{
  "model": "text-conditioned image diffusion model",
  "dataset": "larger renderings of crowded toy scenes",
  "train_examples": 90422,
  "conditioning": "text",
  "text_encoder_experts_per_token": 2,
  "momentum": 0.95,
  "steps": 10700
}
Rows from block 4 of the text encoder of a small text-conditioned image diffusion model, named by matrix and row number. Rows with one number within an expert belong to one neuron, the router's apart. Each number is 500 + 25 x the weight over its row's rms, rounded and kept within 0 to 999. All counts start at 0. Numbers have three digits each.
Before each expert's rows are labels from the 100 texts, of 14976, where the router gives the expert most weight on average: "fires on" is the input token at the peak. Only what is clearly more common there than usual is listed. The data: larger renderings of crowded toy scenes.
# router: router (text_encoder.blocks.4.mlp.router.weight, 4x128, trained with AdamW), inputs 0-63
# up: expert up (text_encoder.blocks.4.mlp.up, 4x128x128), inputs 0-63
# down: expert down (text_encoder.blocks.4.mlp.down, 4x128x128, transposed), outputs 0-63

# expert 0
fires on: "a"
router.0:546516512480501534513528496508485469497489509497507517472479520494486506472502455509467501470474518515513515512452512508505531488568482519511494504494518518481517501476542520513455517495499492
up.5:500500500500500500500539500500500500500500500500500500500500500500500434500488500500500500447500500458500500500500500500500500500500500500446558442500500500500500500500500500575500500500448500
down.5:500500586500488500500500500500500538500500500500500500543500500500500500500500500532500563500500500500581500500571500500500500500500500463500500500500500500500454500565500472500415500500500500
up.6:500500500500515531500500500573543500500500564500500478464500416500500500500443500500500500500500575522541525500500500500500500475500500544500560500500500500439500533563485500459500500500466500
down.6:500500567500420442500500463479500500551500500500500500500482601500500500500500561477500500500500500500500475500500500500500500519500500500500500500500500515504519500511543500500500500500500500
up.7:500533500500500500500500500500500439444454500500532543500500549500500500500465500500482536500500500500500473500500500500500538493500500488500500452500524500500531533500500532544500500500500426
down.7:524544477524447500500500500535476500500500539500500500500431500551464500467500500475500500500446527500500500450500500434524500500500448500519482500500500529500533500500500500471500515500500469
up.8:531440500547500500544500500500500500447500500500500500468500500500500540425500500500500500500500564500500536549500500500554500500500500500535565500500430555500447500538500500500500460500500500
down.8:500500500400500500438500500500500441500500500474545500500500576591500500500500500500500500500500500500563500500539468500444500500500500500500547500500500500500500500500500467500500560500500469
up.9:440500500500597500500427500452500539486500457500500500519489500538500500467500552500500473530500500445500500500500500520500543533500500441500463534500544553500460500569500500500500457500500500
down.9:500500500500455500500500469535500518542500551546464500524467526500500500487500458500500500528475516500500500460478518500417500500500531500516471481500500518500500500500537484469563500477500541
up.10:575500500542500500500500561500570500500441500435500528470500500500500480500500500500500453536500533500500500546500500500500565500500500500522500500500500556500500500500500532500468500500527554
down.10:531500529500557467500539500500539500530500500500500500462500500500541500551500554500535556500500500464500500500500530500500524500488500500500500500500500472500500500457500500500500500462500500
up.11:500500500500576436500500500500454500500434500500500500500525500500500500500500500557500500500500535500500550500500530479500455500500500500556466500541500500500500500500500500539500500500500500
down.11:500500440595500500500500500500500500500500513500500500500470500537446500448477500500500500500466500568520500525500474500500500500500500469500500500454500492500500476546500500500500500500528500
up.12:500500500554500469500470477500500512522537442500469500500500475500500500563524614517500500500500500482532491500435417500500490500471500500500500500478525500532486478500560500500500484500488500
down.12:500566480500462500500500500452500426406449629500500500500500500500500500461500500500500511500500500500500500486500519500554500500500500500500500500500500500500500500500500500500546500556500500
up.13:459535539465465528500544536500500473500500500500500478546500476500500457548500500463500500540551525542500552527526500535500471500471500500525500527500500500476500500500500500500500460500500500
down.13:542431472536526432522419469500461500500468472513500500473483518500500525500500500500500523500472500500500465500545500500538500500468500478500523500519468500500500519500500500500537500500500547
up.14:500500444464527500571500500500467500545515467560500480500500500500500500469452533481500500500471476500500500500500500500500500500465529500500500500500500500500500514500500500500500500500500500
down.14:500443500500441500500500477492500500500446500563500500500500546500500458500487500500500471500500447500500500500474500500500490500475475500500500451500500479500500500500500468500500500500500500

# expert 2
fires on: "a"; "<end>"
router.2:473492493526497497518500446472454506515538564585540507528528500495494505501485482444472519539469487490480487508455529497504476501487486492497507509485520524501466555532543512499500531491509562
up.5:500500546500500500500500500500500500460500565500500500500500500463462531467549451528500500500500438500489500457500543500488500500500536500500500500500500510500500500466440531500529500465500500
down.5:555500537422534500485468500535479500556562500560500500500500500500500487500500500464500500559474500565524500500500500500500543478500500500500500500530500500500475500530511525500500474500500500
up.6:500500500500500556500500500521514500500500500500500500500462500451470500463500484500500522500549564500500500524500530500500500541453536563500463500500487446421500532500500514481548500483531500
down.6:462500451500456500551523552465500500448500470520500520456519500562558500535500500500535526528457454500500517500536500500482524500481500500476525500486500500500500500500500500473500487536500477
up.7:500500500454457500500500563500500500562533500500500500559500500500500500500500500500500500500500500500448500500500500545500446500500476500500500500500500500500500500500500500500570500500500567
down.7:500500500500546500500500500500500500463500500429500500558500500500500500500500531546500500500500500467500500500500548500500500500500500500500500542500500500500500500500500500448500500500500500
up.8:500500500500500500500459500500500537500478500500500500554533559500500500500500500500500520500555577470500500500500533500500500500500500471500560500500500500469500500458500500500445500500500500
down.8:500464454500429500500500500500500500500573446500500500438500431458539477500500500500500431500546500500500545500551500500500500500521500500500500500500500500500500500500500461500450500500556500
up.9:500500557500500500500463543555500500500446431500500500500500544500528500547416500500500500500500500497519500500500535467476500500482448500500500500500500500535530500500500500500431500500500500
down.9:500573413500448500477500500500457500500517500500555547500500500522500500500500566500500449500500500500500500500541500500556500500510532500500500516500500456500500500500488500500500500500500500
up.10:500556537500447522500500500500476472471500455500500483500476500500500534500500500500500550500500500500500500451500500500500500410428500500500500500500500541500500500534449482500500500550500480
down.10:500500500508530500460431500530500551500528500471529472476500448500468500500518500500453500500531500500500500536483484500500500500500561500500500500500500447500500500519527500554439479500500500
up.11:500500500500500500500500500500500500500500500500500532500448518500500500560531459500534500500530500500557500529500500500523571500500458500475500500500500500400500500531500500500500444500500500
down.11:500500500500500500539500500537500500500549500500500500500524465500489500500479500500500473500500472500500500500500500500500500500500500500500500500500500500500500500425500500500500500500500500
up.12:500500500500500500455553500500500500500429500500550500500533500500500469500500500541467500554500426500537500500500534500500500500500500500500500500500500500500500500545500500500500500500500500
down.12:500500500531500474561403500500479500500551543500500553500500500500500500500533543452500558500577500500500500500500500500462500500528460500500500500500500500538500500475500500535500500500500500
up.13:449500500467549570500500475534547500500500500500500500500545500500500500500500524500500472524500500500523500500500500500476527500479500560500500500540552455545500500537539500500500500500500500
down.13:500500566500500393421500500500463500500530500500500490541510455473500454500500536500500500545500500500500473500526500528500500525472500471500500500500500500500468500500500500500500500500500542
up.14:500500500500500500500442455500500500500538500500500500458500462500500546583500542500464480500500500500500460500500548554500500540460464500500500533500500469500474500543500514500552500500500500
down.14:500551500500500531500500452500420500476500500500500528539500500500500500466500500500544500532500500500500523459500528500500500471470462500500500500500534534487500515500525525500500500525500500

# expert 1
fires on: "glossy"; "pine"; "mushroom"; "duck"
router.1:540538494468470511551481450552489494513493484537493496488499492444482494510528464513505535509508519558552513528503520521535526491497510464519502553553504531515496538508517538531483473485531493
up.5:500500500500527500500468500500500500500394565500500500500435500466500500567500500500500500500500500500500500469500447500500500500500500500500500500500500500500452500500500524500576500500500500
down.5:500590500500500500558500500500500500441565500500500500500500582451443500462500500500441500544500500446477500500500500556463500500500465500500500500500500436500500500500500500500500489500500500
up.6:500500500500500425500500594533500470469482500537500500500500500546452500500500500500466500542500448500500500500500539500500500500478500500500500500500500500500500500500500500500500563450447526
down.6:438549500500500500500462500500500500526500500500500532500460500463536500500500579553500550523500500500500543475500500479459500500533500526500500500500500500500500500470475500525474500500500479
up.7:400500500500500500500500500500553500534538500500500500500500548479500500500500500500500500500500500461500500523500459500500431500460500435500500500500500500500500500500580500500500500500500500
down.7:500445520500500500500500500500500550535500500500500500435464500559500500500500500500471500444543500500500530500500500500500500500500500540474500474500500500500500500500577500500500500500500500
up.8:500449576576500500500537440500473500500500500500500532500500511577500500504575500500500500500500500500456500500500500449518500567558500500500481500500500500500541500545500500500500500500500500
down.8:500453501500500500500500648500500500500500527500500500500500500500500500500500521500500500500500500500500500500477459500500449500500500462500500500500500500500500500500500500500500500500500433
up.9:500500537500524500500500500500500500468500500500500500444500500500424547500500500500500567500573500444500519543500500500500500471479535500543530500526500472500534500462500500528500500500500500
down.9:500500500536446413529500500500476500550500500500500500500500500500531470515500500500500469500500500483500500500500466500473462500500500436500500526500533500521476500500500521500500500500477519
up.10:500500500500559570476500424500529529526435467439500479500557500500514527500505500511500530471500500500500482550500500500500500500500500500500500519500500500500500516424500500500500500500486542
down.10:409500480500380500500500500433500500500480500530525492500453433559500500500500548500561554500585500500500500471500500500436500500500500500510500500500500500500472500500462500513500500482500500
up.11:533500500449500487500500500500500500500478500500500542526529543500500500500441500500473469500557500500542500500500423500500500500500500500500542536536555500538553500500500500500500500465500500
down.11:500500500500429500466394467500500500512533500530500500500500500500500546500517500500548500500481480500476500500500488463500500500500500500500477500500500500500485500500500500547439500577500500
up.12:532548500459529500480525500500453500500500513500500473459500500445538500500537500500523462500563500526500520500500500500500471568500500500528461449500500448500570500500500531500500500469532500
down.12:500500451520500500491459500458539500500500544461500566427500500500540543451500532500500500500500479500500500500500524500500500500500457500500525500500500500500500500468500450500451500533500564
up.13:500500500500500553462500500449500473500500433500500500500519500500587500500500469500500500500553532500500532500526527500530500534500500464536488500500500500519500500598500520500500500500473566
down.13:473500500500500480500562500599447549500500544548460500500500500538500511526500500500500500500455527500500500500447483500500475500500500500500500500500500500500500500500500500500529500464529500
up.14:488500500500453500460444549500500537457468500500500470526500500484500500500475500500476500465500500500511460500551500552486469450500512532500539500438500442538472530541500500500474500500528546
down.14:538561540500500500462500500500500500500455541510541500500500500500500500480500464513552500500435483500500500480500500521500500520500500500500500500525500534500500500500500500500420523500500525

# expert 3
fires on: "striped"; "dotted"; "blotchy"; "lamp"
router.3:480480503501513471482506568486537511493487452435469495502467500525510497493499554522527465471529483482488483471527463492489500502488520510490490463493496452500526450492439457485529487507472452
up.5:514588521500500500500500472500500500427500436500474500500500500524500423500500477500500533500467500500500500482506532500500480486431523500533500541500500557500500534500500500500500500500500500
down.5:565500500500500530500500566413500544500500514474483489444548500500513527500500500460500500552537500500500500500500467500500443500500500500517500500500511500500500500500500500500500500500520500
up.6:557464457500500551500500550500500500500500500446500525500500389500500500500500554500500500500500500500469525500500474500500500500506500543525500500500500500540500535500445500500500500500500500
down.6:500547500511445452554500500459540462500442500500500517469500524530500512533500500500540500500538500500520500500539500500539477500500500483500469500500475462500500500500500500500500479500500500
up.7:500500500546500560463500500500452500500500527500500544478500500500500500500500500500500500500500500500500500500432500500500500526574521500500412500543500513500500500500500500500500500463500500
down.7:557535500449481500500537500547500500513569472500500500500500500500447500500500536500491500467500500548500500530500500526534479500500500533500543481479500500500500500457495500500529500538500527
up.8:484500500441572500527528455481500500473500539500500500500500500547539514500463500485500500500500500500464500478483500468517500500500507521500507486430567563500500500571500500528500500500500500
down.8:500500500500432529500500540516500500500500500581500500540500500500500500535500500500500571500546477500500530520526500500519479500469500500500500500523500478500500500448478500506500500465500500
up.9:500500500500500500500500413500500500500500500500500500500500500500500500500500431500500500500500500500567500500500500500500405500389500500500500500500500428500500500500500500500500500500500500
down.9:500396500500500500500429500500441500500446500500500500556500500500500500500500500500500500500500500500500557500500500551500500500500500500500500500500500500500500500500500500500420500433500500
up.10:500563529500500500500555500429500451529500556500500500500440533500472500500500500512500500500528466518500459527500500536479467435500500500500500500500484465500500500500500500500500500463500500
down.10:500461458482500500500404456468435500500455500547500500500500500461500473500500500500476500450474500500500466500500500500500500500500500500500500500500500553520500500500500514500500476437500460
up.11:500455500500551542500500500500445500467500500500500500500500500500500500500500500500500500446500442500459531500529500471470445500550500500500500500500500500467551500500543526500500500500500500
down.11:500500521500476426443466500500500500532451500500549500552529500500500455466523500472565500500553500527500500527500463457500500500500531500500500500500500500500475500500531500525500500436500500
up.12:468500500500500500500546500500444500500488493500500500500467500500500500500534500500500509500500519508500500500462536500521528500500500500500500500500500500500500500500500500500458500516500457
down.12:500552500500500500563471524500500479500500500500500500531445500500522500546500500500500500500534500500500500500500500500500500500500500500500465500533477500500500500500500523500500500500500462
up.13:500500500500500500500500500500584500500500500562500500500500500500500500500500500500500500500500500500500500556500500544500500500500500500500500500557458500500458500500500500500486500500500500
down.13:500500500500500500445462500500472500500500438468500500500560447500500500500500500500528500500482500500472523500500500500441548500546500500500500500500500500500500500435500522500500500537500500
up.14:500535500500500500500500500500500500500500500500500500500457500500583500540580518500464500500500500479500552500482500556473500500464500463500500447572500444444500540500500500500500500500500500
down.14:594416500500500451500500500500500500500561552500500500500556500500500500500500500537500500500537500500500500451500449500500531481500529500500500500500500500500523500500500476500500500544500500